A small multi-label image tagger, trained from scratch.
Model: 6.18M parameters, norm layernorm, activation swiglu.
Data: trained on rendered landscapes of hills, water and sky, 145000 training examples, 13.3 epochs.
Rows from block 12 of a small multi-label image tagger, named by matrix and row number. Rows with one number belong to one neuron. Each number is 128 + 24 x the weight over its row's rms, rounded and kept within 0 to 255. All counts start at 0. Numbers have three digits each.
After each neuron's rows are labels from the 100 images, of 14976, where the neuron reaches its largest size: "strongest on" is what is common among them. Only what is clearly more common there than usual is listed. The data: rendered landscapes of hills, water and sky. In brackets: how many of the 100.
# gate: MLP gate (model.blocks.12.mlp.gate.weight, 672x256), inputs 128-255
# fc1: MLP up (model.blocks.12.mlp.fc1.weight, 672x256), inputs 128-255
# fc2: MLP down (model.blocks.12.mlp.fc2.weight, 256x672, transposed), outputs 128-255

gate.354:111150180134114154117113138140085133158167176143121166099119123097109081101144123146131135109103094136070134161101134186125130105139127102116141163144088081138121139132129089144167128124127115146062125110104133122162134167117125147134129154113154114108186126144149108105174133172142179130143097158095143155111182133102142105118158128133126117115092138148129105151126117127141154126119
fc1.354:134120140123088105129139132127139120097147081102107081145125058136117171133137148117110138094146156125140100116161114150128089139114114161191117105105125176107176127077131141112100163102132154139136131177120170149089115138128133117099141102120134120111109106143080127139093133078086111159154122134143158112146145129123094150160134116120119134138120150110127145117140159120059116129120
fc2.354:160102125096166117124097117155140111119139174181159111136200130079136193164118138107154112139133095081135121131118128159160122094131154130075133120075107109124143138193109102142124153147107123103108118132133109116145133133103131125156085157132116126124148116144096154128098148127126102103127118138094125128102139127149134154120176136105147122077156150129141145112122109109120118136156
strongest on: night (53); desert dunes (35)

gate.51:141090123110129166127134146178114145150157136144130148187157158142185126142144106109103139164099138128141114132123122087123122129119085121112182104132111125145121120127158112089118130142087114139112112082135127151134155110144119107087098135159136143159102097126149102136153175139151093111126063103165116131112135156168121134138095127146083118157156111146137088105110140123120176096141
fc1.51:117144104117141111159125082126121117137115131167164147134104119093123105153111166123131113161135114164143153130103143129114148103117168148108149120131152126104179181110116085163160151090162115119113092162140132150121088146121103124122164193077119145115087138108158116124121116155173097119139127103123137091136103140149112146143142108115122112154152118123134124140170092120129145153110
fc2.51:130135114100173155128127084122106115156096094118121097112126104149132112155157125166126184151117119138110169123106174116103143118154161128112105123158141117125156086157076133133138127187157165116154104118150131132117104174109073154093154101099118135174164156144126167098145124097108119138114135126124123156095157114175122151089172122146094103128090140090096111139115089128073108149134
strongest on: clouds (93); night (68); desert dunes (41); land: snowy peaks (32)

gate.437:086165104127105123148155125140107150149076116137096102120101127111156133117113168115114145115148119103152087148089083103099119143135058150180155150110166143081162158115103139104134129113134108151136109139119124113129126144110149106165148134113141128142131139150133156144126108097126157146123100121118104131131118125102114088120090133139132183115118144125144091112165149150086142108142
fc1.437:163143132133152155097106125104134110131128132117158129131143170109105133146093137110147082155104148134149169094158155096135123126111176120103146125153124120159123124150106131124121163125094102122122163126138103168140148127159121128102099113107114097126121117113093131124145119118099104155111164118127129099102111152163161154140132100138123076034119109137130133133110158132129087146104
fc2.437:169118136124134123158143099133150138141092145128121151149115097135105155124105159130124153110156114140159098097143081125145115126149131114122104184087095129107173135141100134157113129122179151137163108145104152137138097123154164108180156205130168150171129085118113104160148139119128132139121123115135146120125097124098089113105084141134092153119161135159166094120137126160107131145134
strongest on: sunset (75); desert dunes (72)

gate.601:104177098112148121158160084172116144133121121139121134096153194153161104089092107135149156136111121134181149148116102116109156160161164134177108138173138152098122116134159188132073109115157086143092127125141127090116134143150108117140150111120113175110181149131097105119110145124043119113108146107147101108127139112126094084137102148127094144151133130143180120147102127123132147115106
fc1.601:111092157149133124121134094158098133117132133121113105153131133108124110132129110117144158165140147105126128127157126125129155143120116121113123120155139128110098125124173151103131169139101109102172124143127176154148149107074146115109148147151143151117093111127112160139129113198141128106130150110137105152126098075173156126169099145147107121101142146139109108141151144122106121098141
fc2.601:117132092076086121105115134148123101142137126115086154085131128176140112113122124083116128121138081146163161154137122131129134123132176129138133137114135097094162114100126106129138093101135147094132161157124152134120110104143119140143103080097123163147097107103127126096105147112107177094138135119132140089135149147074123084118147135119125148145113145123199144086115111104127133141130
strongest on: desert dunes (96); water (79)

gate.120:132125166139152090148141110115088144103148086120162133167096117132117135096153093106120089139145110160116108116090118135135128139123121136164138153116123114174159112136129108114095175107077108142169108129141139131121157088094123113113112134163135119118167052122127160151078149098133112152148085123117125080096112095108129127120141167116114135137144150133091123121093130124093152105134
fc1.120:142094141133116116108116171158144129120088177147147114076136138154143123134128111160131133128112155115137141118170139120120141112102100130114114105120119151067092134132126096122155095183153155087110146130085110136097136123118147137143129134099132180116094190138112088130168117157134131132096130128139150136168098175138111134156114092142154117117108158123132134136155143142148109147091
fc2.120:142121126141173130099140116149151120086118144156151157146085158125117147116170107089136095103119117110147139111118123147126114141129130127110160177112189081136111124131140157157107108113176093082099187142123110135152123113123176138145144125119118135116180117111155138099106124154144113162121158134121125114090104128121091092104145142135093115137121173110124090158123081152112149150122
strongest on: sunset (62)

gate.565:128091162097136150145097141117128176139130099130120171108136149128135143111133128132175148115154137111131125101181132103100103163109106138103069143137093161108146117134105164164129103141150151147145148135148084176147097110167102113091094088097122149122174174186150151132151104111151138108135185115157134148118158146140143064144145123124139118108115091146111114128089118147141098096145
fc1.565:138144121113133143130098075113115100139101068098179102151141120135093125161099117118096123110153156097105114138158128160131183129158113119145126153169138100158125108135150098124095090171138163088102112138144142110115108129142121104151138152163099111098097170087050126159140122126085069124132153093129118130096102133175113135128120103153088158130147145122136154093140127119135147142074
fc2.565:137125127132094122125145131123130100140117153140148119148157132178151107144143122061142119144148120162148156121151173090110093163150161104143118135154146155130115145145140120089137172073102098121135123115128052149120107097126171142127157178118109117130179129139147129141168161114112112142110100111148118138130079125106166145112116141133102129137112137128153144094116098115123127119123
strongest on: snowy peaks (38)

gate.84:141154116145152149201171148108144158130143139170134125096145133134161103117139191094125141154147102163146120094186084128151118155113107126169171153146092138154105110145139108090125094149159118097127126148092138150130128178167137171126154128136137135096106143118103142123132128060123145125086102114116120127138109140142165107130146140158109112143101124127136138108125140151158150145114
fc1.84:119142103142152129154176141121149160140114168122127127128141094170138116168161130117130136109120174138101119113137097120134098138116117178134130128171099118111097143148084097099175138103135144073152082144155135125139128149091126152128122093160132099089139114110082136121128101118136092138121110125153161158114100120110148095139135135159111135107150096106167083123150136145166179156077
fc2.84:095158149133093149131181157111119117132117154127115096115100120154184147117156128114108093125146165124085109132144131084160128082147125145111100121136130105160139104114099151101155138100146132069119126121107126139105146116114077173147106140176152131160143103154130096135102107140139109122140134137069142124144168129103127150143131143167141137113140141111178143138077130105122129140110
strongest on: purple alien crags (81); fog (81)

gate.456:100140175138097177184126124095159152123139188140109172169069167129143110144140113176120126138098103125128133159127128139097165154109173117078118128115118125144136158139149131147145145128122119111144097142137074128157154137117165101136153133131131140106158130114117172132119104163153104119077169122119136113128126170137119178149132073113132147147093080105157096161092132136103156145110
fc1.456:136124089123136126117153088151151139089160113107100144132120125164158128092121127142161129126120148107132093107122112082105152112108121117143102115103119130159143123133165136175135139107128111137184112105138110127088177077093133118156145102146064177123085147159101145162112056116125139127120117102168134152132110110149116157160140123091182110084144134076136104102102131147108133113109
fc2.456:127159125089126119158104133107146057127111157116162139085119158099110144184140106145135113133139110149143127093122141128125165084129105126148061124101117143110152098138147142161083142124117161121118189138123117128154119151136157122155141136171142117122106082125099196117138114090101158105124150159092129130107113140148155119128103135117174119108147116103158105110105112139119100074162
strongest on: desert dunes (59)

gate.458:118138099134162159118078110123157127173137097127170109121120101113104130097101105114151137136129143120159109138132113124121123123119170145157130133150141143136126124116152086128100120135114167146131141114112132128117147096114100129159119116111151110108089085100113145139079117121094106123154116162106149140073141090140150156153115115142149144121118124141131197083071124131110120129185
fc1.458:114139123116132122155140143114119158141208154116130163105105154169155111140149104178099141117147126110113125109139138143145124130158139184126150099118106133154151163115127159131146122115134116144103157143150122123102141109144109120121120109140095087130143105136154118121171181138158102099099139127134123164164089162081139107140140087127148130124175120103081112124176099092139155154131
fc2.458:151151142126155118092120172110144121100115097126145152131100138139132114127132118097171138143109147171179124103098125144128132152129132140155141164167142104124145104127126169127114134135125126112122127124125141109120139130175153096123110070071118134115116081111146151109099146153129135140134102135162077145142131139103121123122104139093124109141138155162153147075100148104127140143158
strongest on: purple alien crags (42)

gate.334:093137103125132120133148172177106114125171155103096140144103125114124119165120118100088111109164075086130118141140129146140141089122114127103157132108117147111123110097141157149114120166136137154143121099135143158103126133125101117134141153107162089120166130145078121150134134091097134118114165151143095134132142151105142144127086137087172129148110153092136109172128148194123128108142
fc1.334:112099114108146116153121199114103132161113162114134145102156097131112166097149145174137132103135118126129168098109138125109116126132153094135173154128135116170100106100141087128135142122113087108115129167163116127113124101143152109115149134129139158058128085131139145143115096106114142111113162104140172171162105093133133153164122097122134132089087121182120101167162112134152131082144
fc2.334:122147135121103059144136107092115110105107127114147125131128142131119126145131119155156092184165099148124141109118128098110143106134155095121115072081140125142134138105081131151131167145084137108151079081175176158180127124153125105169143115139110102096132114098079165138122134131163158087106117113157105114131152101157152110142100109142160097114185131097128142099146108134102142141129
strongest on: clouds (96); red mesas (48)

gate.621:094119114129122176188120157146118128144158142133092134107151085136148104128085113127133091145158138113105116176145129139118095084158104138119116082137126158107152118119096118120143145105139106134116144170158114170151126106133107119144174122081146138128140164092119131083146117097130129111146130090121125083121177127076113121101100099130170124145096138107114094107128114153110136137159
fc1.621:150134086127084126115135150147149111161142150161110101094068080168135153157123130138087125147164120111120106137189114143124181122197092122111130110148126144100088126131091144103130109116105127135106116167128114124129164115115134151143082155096116145149113163132121153137166105114088125171132124124107145102110154106104111134127116174119124099154158150119123133152102148106134152140132
fc2.621:122095137131087175115127093102132121105130137166109117115132158106176122134163136114138143149104145168146144137149138111128127173127108094154094142154124134110134095112130169097137120140149109160148176128135166157121140130133100133118125103099099079133116126132147095085107128118094146142110129140140135110125133167151109074099117137089128148146095080172123132151125138087117131143187
strongest on: fog (64); purple alien crags (59)

gate.643:143152105132163111140114140131136109086109124140143142128101112164124150179144147133112130195137153137139124135151110101126107122171112164107106136099071151137108116145098082133135152136135106147139114125139172150126144138178178171173108134125165166133139089136130147132171124114129139134090082127131122067125165121145154141137159152150128113128123143106108126107132119132132140133184
fc1.643:110103151128085138126112141137125173150125093145129167112161125136107153130125129137130136101155122087137147099123130094155149161118175129149093136123122104119132125136131118098129078120091167105156122133123087083135107115059121110125156126146142140059100173121137105156132141142119091143092176099128149144081137149098139132107113124134105141129146138131115142160171129152145115153090
fc2.643:108157115104154106142136112142130120096139139138172120125121095114113112101132103162081132136080127117143178106149182122126148145151113157065134118121149149154115122130153123123173081141115120100146119149162118147131171161159136116088085129127144150105136123153093126110118134130151153081092140105136095138157073108156119140123132104162120116157114140171097082082103114132088147127148
strongest on: purple alien crags (100)

gate.155:091141123134124130133158086133160103131118107152103123119127159128145130110154073119082101102049137124113079117131196116104154107149127132144163088099123141137133126144171130103152142103113149161119135089115093161118152132136085082100146145108103091135126129124167109132134102121158117152092088131127127142124128143134144093119105161093117113165158141127165127107092149075138189106149
fc1.155:110153124139163124117103075132170108109154096117131141107094171162155102129142095139128108088117123124106110098105180133095141136113119096138152112118134133139147119126131157103155139133141103145133095083145118152135132144112144088130149095127108099101103123164152121152162122137148116144105146132139094166134150150092154140162110119081140120163171136143187164115143164112149194096089
fc2.155:150143147103141120160122128090173081114106129096110151130120126159131109175128088107114150104140107136108136121134163104122136143133097162120154116169125111124137069121127129134123122128112106128100115177149107093121095153089104101169120104128106100133092122111161122094140126149133142136145139199131154123169136110089168106166141089128166114121159111112114143077138116118137109162102
strongest on: desert dunes (45)

gate.555:086085114158107139149120094136122129129099143132095126161124138085176139139098134131123136156095147115108087143155130119171128123150106152116134110125089109151145168148149167154129064110137151151134136156103116116133105115110156133117136133066119098106137109127112119161138136116165096134172094071160115102113143117119100137133144145140098108095121132149132130096095135137153106102176
fc1.555:126103137113168129169127098114114097114145139144145150111123111105094117126143131104144166117155162093145114139126118137127141139165160103119109095109127123081104101108133115098149148169116083095058127138155121083129135126079118121169101085158090141109083161122157135132181139133119132107101192126129153139158133147124160115130117127101120082125121108124102091123131112095104162094110
fc2.555:144148132132166151196153142125112139114143180115145137119088113111099142159140133125149106120100137075136103117114132117065124165106122145151125094106110099112114109122133149093114116145120085131101147152110174096151130149087126080093127125124108109090137130124141126083111177112154084120109111110141125133128110096129117101127128121133126164128155136168139134115176122166128141115065
strongest on: snowy peaks (91)

gate.490:104106137161119129107117144108146134151146126131106104120131162095130076100110120140086116152176160102155150072109146116185153096133125140149169106119163169078149125120129137100119146174129142125172129131125146171127098096107086147103149124133144111135110125124142141109121118121173117149112158124136135163134094097097126154147093155107134129137109161122101154126119122146114128097129
fc1.490:146139117035123081083142113130096123125118151152132078158097131145117127153172141069119143146137124100129133150108137110108148139095120161144149131118187110107122094124138137141113130122117122131108119119116120128123142156114137148130112105117170091122112150118107141122129090120177149118119104107121125145166120112085131127173128148129121145112095177132156093120159155085136121139139
fc2.490:107146144147156129130150119108178103081106070113129153121148113139147157098099108130138137127109122157144110113135100174109119164130155129128140143130116116167085154118120107134129153107099129111088116171115115115123142150110131119151122134128104143135134133091113150147124164139089110083113123179124119158112160160175127102144114101074147130103131095132160137101043147132131093111092
strongest on: clouds (100); purple alien crags (34)

gate.608:118133103106146167106138146094087119170119125160127129145113148140116141122142160147152124123134135123094146094147133170151145092117150149106118129116113133112083158085160126134111094115110101153126079138109142116131125116115137144115122052132133079102102098069155136180105144196126106133134117096133159157136137107137083153103119126184143148124123152109146145135150106134127128105146
fc1.608:152127096134142145131151125114116114149088114123135101125143152129127106088154133125177092077173134116122159137158114103130150158132132099086124170135141120114162113132163115120098116142123149123100142141116128132121134142143156135098115105102157111125152118094155086131145090114125119146098091101098167188168107106152141120113101178141124129130120123131107101128143149115137151145156
fc2.608:137153156153157127117082166149127135115141137084127115118160129122132090099135101135153135147161132118125133105128095139155133163141119075145130135080145134117066138086134104124151067152167127154159112137116116102140124116172125103139117119116134095064135146152134145067118125144113095154125138125132156159106110110140134150171118129137167129110092149172122101136136140146109142147113
strongest on: sunset (56); green hills (54); land: dark volcanic rock (39); sun or moon in view (32)

gate.48:139161137125088121126139113119128118167116102108142128174128084155159089179153105126097053127151154120155124138141151126089155118099148132141094135146117141145155150121153177065109123101080144143117130109111109115121121144121182144103137163111117143171161106146137123134082132091080114099128169113116151121155147123147138115146131142149134128125089110115137163135122110146116105094112
fc1.48:159142136146124174128111162167148150132107150156128120125131127128151133126122117101169134116092090095110085134113125163118095122134141108122078112127122131123109098108141112117111131081138139173125145126145119122134118108127142104111125133158151114138138120130118123143089136120133106122126143155126087152123133167119134126127096126157149085128101086122199121141137163122221164149118
fc2.48:161140156134107125134084120136170106095112135098096152154115106113147135169112099133128123134124132150109102108103117089151128111120126122159133101114147118139094103081124139141129143147093102160133159151126092112100139062142125159109178162146151106146154109104171159068131106141128138111101089089110137142118099070136139136092061137163132157148149080162107135081118117145053141141108
strongest on: fog (83); desert dunes (67)

gate.335:124130105124155105142100125154111068102102134091147092108131125154108143116123159117121113123100116145095130121132136146094110132155144180109140125134101116109110135114096098111121098113112149111130124152088107121142133073173179127133137141153122090112155099125127154109122168146125149135131139147098158156119133152117132154128083118123140147077066114123088131182159082129117119133146
fc1.335:135141126135123123107154129108128113153135112116144167115137112111129172164133135127138097137107140129150110101121152167137130128128137151114152120112141171136163104156099124139100141134092081134127140123148094089165159141144096187139183131151140161136107157161150128092086126117135145154093141116112130126141082088147169141115158119174106103132126155115098113127152161145135128172120
fc2.335:117142152136109124083104117109130103107127120088189095115141135098179108099112116150174123100112125138138123179100148105088087129115119061136122085140140149111139129148109132124134156162084125138082149136128117105116121166118132176106152148113121136098147154187103164108148167110148129137123122114126109161130088105084103137139137084172169135156136132127133083121152106110136171168133
strongest on: fog (99); noon (64)

gate.517:092105146098112115141174161122148139136101123084100128117137135126147153115101131164124154096110126112163140141110153125135119120155134134112115150143124099154118155164151132114177093132069144116137115158114115104167116109156151126116094117107135128123088129110133158096123114077136120083132132116132139143116144087117140110127151136135154135135158145136134142116122163104147163139139
fc1.517:190157092079147131127120131139115134132128146119142134145145167148142119115133116130157143101100145108097085128089152125177162127140131187158132130142099109116148133081125135140114100116101117134151118156117117136109092111133118111133078160123116174122052120119142125130123091125101112144121120099134096165122137110114132102136110110111164164147141146122127126118086103084098142158199
fc2.517:109083132160165101113100116117168111135131154110122118124143117132119132106114102084084124115142100145176123124114152107172109139165111133145090139142154153183160139138102102189105140119086159117106144160102161143101149167163146142116114128141154158133123118118101152164135130119109123076093135136136075152148072132138150122154105095089152132085125144076132158098123108157122116136162
strongest on: fog (78); high relief (63)

gate.534:100126124128130159172091083113142128154119157146110118125161082138170114149167144110129144130077131141133106109100154107139128109127110157104124130118120125113127121164126110103140138107120180134116117126137144151104196101128157124134169144160125108114133162119159097127126086128104131126136109111143153102086103143144088117146094142133152128155117132119138127132147110145164099109131
fc1.534:144109155119149144132094168080126139111088120109105153154120100124141125130148096148116105133131127126172123148159163108132124136142173139131128141115120104100160135134167115122107087118131157115098095143163106137136124140142096136079082137154106094137134154128110162161081127179120114148115120130133129167100109117124121122116140085146192124111122134105134126143119135151106122151155
fc2.534:116109145166126082126125120180157170110152122138144147138152134151141131172106128172134176156165138108095137103126103145188128111160162146130111157141107116128174088117119124128094112157135139112085162143130121149102137141040130148168124150144156150130117164116133161115122125083109184108159133130151136128165141106162153134151133157117109089152125163118150177126153122108101116127104
strongest on: fog (76)

gate.308:113120159142164119069132124112155084123135125124102137138164147106132115171115101103118137099140164110141158110141171115148111159117124130153106085096156160115133124161197153133149114166163122108153173105138148143150111137113112168113127100100116138096133128162137104090127153107129096132100155143118099127136141085139128142129087120141144153112129143120065126149163107115128129123111
fc1.308:102173128157138110141095128137158121111146165108156143141168088132119155118136168140142156144118150109130129153114107181116135148105121146121132139149151121106104114163126109152153087129141065126103127167128127110130155152095112157122116115126114124141107148171116127106123122095125118121178142156100121122110141140184135138130148109158126120125084127114123124141103154187132167100101
fc2.308:143118186154127132105104145127097102137164128101072127135114121174164122126076124145137126103113072131121118078077135112139132100145134176140131082083121140127136158132122135133075112124101204144122108096155117161129079123121125111165128117142140113135115126084150147106134116101140140149108108140098140143108114084146126129109112148148100136133185146141112187126107137160124126114121
strongest on: clouds (100); noon (51)

gate.580:142143182125115115055133128109080128144116149162177102087111123111156148109136083152169122131098135117097116089126127146133104111135153137131101117096121117140132112131109138123146116099072160099093116112127107081138099103170138162170155171141110118134088125137108104113142103143138124125088119140150090135108109092075127133126158105140189118128123118123115161082170094141118129132100
fc1.580:157141136104153116134152139128144110132135192163111119140131123158151141135133125154112167097116107138147101125072134165116117174118152181150139146131085128128129141070092097106093152115170173088088145119181076144113148135155124115151115154171175113140168121131141114166087149159129142117113136126110171128104132113148092123152149109150131151125111139105122119094139086114159135121105
fc2.580:153066111148110116114102127163152094113140155124147124095138152141105115093121114130159110114150127150117104141114130120116143122119130159129154110124159153106136147147124141120131110164167132151105111115120118103139084125173119122094091131108135115128125088181137133116131158139128127122115144144133131123088136152131061123123122119115166106147144122124111157155130112137113134149147
strongest on: night (61); purple alien crags (33)

gate.503:082152128139118170128145127126092141117130144127130175109149180146121122132115117130129133124119153169104138117112126112154151096118118119137133140106145164119146172123087117104114168146105155175149133113158123133125170109116162133170114132103182173122129161085152123133133144124111145100123171122130178137125159119095145154113124106123107102163102102133146131181137119094151125112099
fc1.503:131136120166121138099143182124130152145158136145128157086116130110122078138164135162126133108078153125150180093160173122110066139119116101136136144115126132126104159127100095132118162113126130121111136125101123104151145106077145144133111121141171135162112162121173105116129121141111129096148111133152117134113112129103100113135097159129116151129109102162141119144150111079142106077133
fc2.503:155161135138113164145112143105118073105144093113156117144118133123111110118162127166156087117146135119071151149136064064135116128138103134187136106158143143132119176109094175154132109107133162105113135122117120143143104138098142083142176087128141110144093143114154096145098134143140128101153165162090119151139179168107096127143068123121175164149198130137135129129138140114137138140140
strongest on: sunset (53); dark volcanic rock (46)

gate.256:110100115102095141185146130144155107105133168130133168110101104120149106125114098129154144087114123165134112130145139150116129096125119180112130085157121121122152126130154078112168143092078192064113121133133070082134133169145104141139121143199081144135175142134165169125130144143139113158132104141142114105095142100150151124148076128128127097144150136127175135104122094110113128136139
fc1.256:110147147119131103140114179140153109126129151090142135132194124113101140158106161126123122112148139089125104145158081160143123098136129117135119123088195149114165123116157132142180111139147133174100093156157113111134113105111126157147107134157133134128120119151107131102098118058101105164108160200174125170123131160122111166149164114096131112140113120122112144157112135102135132093142
fc2.256:161153134111056174134168145116124138119151141085123130149110153139067116107128160100154089074141117132112142139125102121140161133066136114139138168134107134113110101108144132115156126108148160141134131122137161139139085115120128148126128112153144106109133122112184139091103129179148102127157150101159154185123162138171148133136114133144127144137114113187160133074108137130136112136155
strongest on: fog (66); red mesas (40); desert dunes (36)

gate.99:112101129072104127116184143103120165157116142150112183103125134142095073117147147121127122139121132148120102157147106089145117116140106141112103106109150125138121162129123095128130127150114158112116112118141145145116116130125126100144138132085144137099162105133118090132095164143154129135058159121136130127072118119093093074114160132113133094139146107107188132133132139106129122125093
fc1.99:160128135117142105131120135125118138084127117083128141105138114144159141141118125179143142108165099164121159137125118113096121112148109152113109152122165069136138159144115139141113125123119163158097170127151106106119069140127117143172147104152114160116134128121120167095173142122177117106109134130135127137170130113089092143112139152140187158098110147144139101089122123100131117138130
fc2.99:144099180169191096094124110134138124093109103082096107130107103139149132100102109096128150096139096126144139105104180133125091123076112175167155158122102154105132111065112144152146119159099156110125078163075130149102137140124114175136127093132108116151125098104147137140129130135127141098092117130130137143130123111133120137133131116118130074126126137126103171156133076117110101134117
strongest on: night (53); green hills (37)

gate.9:132130129079147124149134133097075159155142132143152146120078123150171102148107107138116150064099141116133081133113130101129069144139151138121139103125090138139169142084127151098143127147094127176128131126132135095158107139131150144130104137099179121151106143109107135188141131163130130134092095150120112130154103080107117111166087098138078132140124110096101161121106122133121150170148
fc1.9:176136114087141118111131122103121151131160151121118156137098140113109125152129140188166148125093124116152083185123101092158066155165130127124106096111137148116161170124109118150127127117161139168109133115138127113112119133129115117112096099119146099145152096121140137178171163208098149158106108153117112076154099088119117137149104077154137120145130123131115159109144115125114128126144
fc2.9:145165141088148135116114129174162166096141100139164135144108108122122121153159117178149123166120122141092121185124134110119106106114132106096125137170125116096122111133128115150114120139125131161128113136117149173154131153151105143116113065140145107134182101138134073151167111154123095118203143113113157145121119157130160122126105124114117131135117112154108147134139115121116158098087
strongest on: night (59); snowy peaks (46)

gate.453:080159138116142131159107146128172165175108097108143126137161115111153126145138171067101121141141173084141142139109122169085151142180139137160168182139106136086085159109157164101081125105127131083131129140140111154080132125115138072146152132103133151155158132140134147124103140163109144134111148104153133120094131145129123129132139143122121131186098091135116125176144155112133138137127
fc1.453:121088111107095109130179092143108141092091143104095126117114153132150108140099095139165150149115095128120159100140128097173119126130089155163117120155165135090115109096134179112138139147102145131097073127171129135119107101134144080132133128137137128095106107148156115161139100172136121153104130105127144089134135123128078116125123134157139111122142190125170113128120134075157127118106
fc2.453:179133080138149141136124149134120165076138080149091132125155148173143121133112096121115174087135084168099138116114124107123133096129140166148137151167163082151098116149139097140126110119080093122126138090119119125128093127117135104114126121139104155124125111135123142125090170112168163153126150098160115137168105119109096133146133136140172098113139119104123117088172106090131136089094
strongest on: desert dunes (59); green hills (41)

gate.619:162122105155129127080132124116061122133102154122124150127114128145196107135096140079194143168142137144150123099108104092126148132148086144088114133092127151098099158135149130080101145113121130138147140106118107160128159180079124125126109091116122117131157104100125149133104131099107117145108150177151090195123166115102149095153146112173130128122129132134173160153116156107137140148178
fc1.619:109134150089149125160114112134174170118127062140119092122139124112097149131119131168101115093122159114116159138153157146132099108141102139151126161149155104138130101122145110160147108141119110090083111145164114120110138126174140128120125139130156103116083145158105102128134122142136104139158113086152155118100122094166090131112150140089141136102123125172084145111142103118103112126070
fc2.619:135132094113136129118124106120105184122118140128107136105122125106115134115116097096107136092124148173134145099143199102131130123111147157127132142176140112133125147112136115133114109131180135123084159097124160122110137138129140119091156116106114141120117105138090082118118131167106114107104167132166129156127150146142123132143168101109153126127105089165099174145130164160156088107115
strongest on: sunset (51); sun or moon in view (30)

gate.23:097137126100125109141139116132130115104111116148101108142124151116106089140148125136136091122104144162152153154164123148130101103135163142130184138149097146105140137088073124129117156144103111087129164143140154172163150100135109164139135153107123136097156139153107169157079127116167129118102137153149115158077146147092095118146135114082127154106138131192155130186125136112111134111123
fc1.23:167078096115141118141112103100126179134120123146158151165131150174148118098150129127090139145171111148139089090132137133166103128138133136081141164122133144125119140105103137170112127122165097129145094120129170108094154102115134140133139117136156156102107109137152120115143134119133126146105146119106133144125128115147161121094171108085125104150155087174121136126162089112149125124123
fc2.23:137101108103144120100128109130115116156149124146140141138131132140105134098083084170108087134126129150107156167118115135119062121154172137166167116109122141148175111145095130110129164127142112151169137137116115164113132089167107149153145142143191150106109122165100131140117143123089181159078110110125087154110154138096146113114106110141108185098123104130134116142152116044091109091135
strongest on: desert dunes (33)

gate.473:102119144123136120175170123099133076144148148110131160131123173114137112144140110118150164112107092128084081135158124128165144140139106117118099141111176130139160123163109128139146162104075115155168122108088170104127144139129166117116159141123126154115131122120161131151166123130142107109098127146138088125160135152117101099124136097146097123120186091140091141105106139168096117116138
fc1.473:124121126117134094196135132125133123131130138100126117108164141165116131146130137182136106098129115145143161111126128116120100106133113108114132098127122122134156168112130165126124159130183117127177133152129133132137157111120133147098189100087161148115137158145133139092110123165147156127157108151129123146101132115137111146145145076108128115132145117114133150111128138126135136172123
fc2.473:105110114081103154150155110127108132143121090137118156140107101097123137125148152122119118123179174101158121146120136171144162144147133148152120121169150113145122140149120153139121139143104102143124095149175154137132134099162114190100099086123150099105179094124131134097141165102144097122115130159123161136161140178100142125174133141167106141124129127143107140116127087157131082112148
strongest on: sunset (61); purple alien crags (58); sun or moon in view (40)

gate.69:130120115169121112148131138172112120164138155115131119119117162124108167150110127126142106113112104100148095116132149118113138120096173134116135124183102145149134148129108127152135116157100102143151128165088146179148161158097080121126110116121167101128109137141131139167130131155151125150109130144133133092137121097137101092099147099152123126166148114152149145124108134072068157094143
fc1.69:153121132155113129200147079114151130122134196079098087132125104135138166144124117112116123135137108139077103112108122116125149101126134155150097147061135131165153171132131093091093171141109120143153119157137080152116134140155115112085109157119111131126122107126127192141092187111145105103111133153144140126145142122124131077125136146103101131101114080096134160117133111067114146146088
fc2.69:123122114111113135084141119146088107179140119108132147097122119086146097148143111167111120081155135139179141142150119097123139122142114140151129107149095167096133170125125135150130080101131168097124157120163128149144154095154097139145128130116089141129146141156142121118105155150145154153153146119106073127087143121150129148126132127091138082129140108126144144159088107145097173082158
strongest on: desert dunes (35)

gate.634:108167122109163135157118132117145089170123135126098130117101118094122123161101100098115104123108142133099126126109136096117078125099094133108113166137154120102168129103075138140127075154194110147143119168149109107131138105151148111100152161140151102111107129103102194132130141170130111133176139107132169123131136153125125115144124141130137126118152127077173131094164146144115116100124
fc1.634:126105121175095134140110121142117130079162127155143165141123136159141153128203164134158135134121146107108145130128132180122138157157125126139117128083133125139134132120133128088171137120129127097110142106116111124150113145085109123151154139116140136122122117138135074157166133140120116123106108100113087123091112095138121125171121099127140155133112132163092101143080092115147132129161
fc2.634:145134129105118118131145131145107149133105127195097079109139143103173166124114153087090116127107149158104129110112127127082104115113148143117142116133161115097117101100098106094162116132137148110156104105133127152155150100157142157137157089110124165144111104171112092138146105111114094096120098097143150092096108169143133111136132175162122122122074119155131166150146137141167105098108
strongest on: sunset (55); sun or moon in view (29)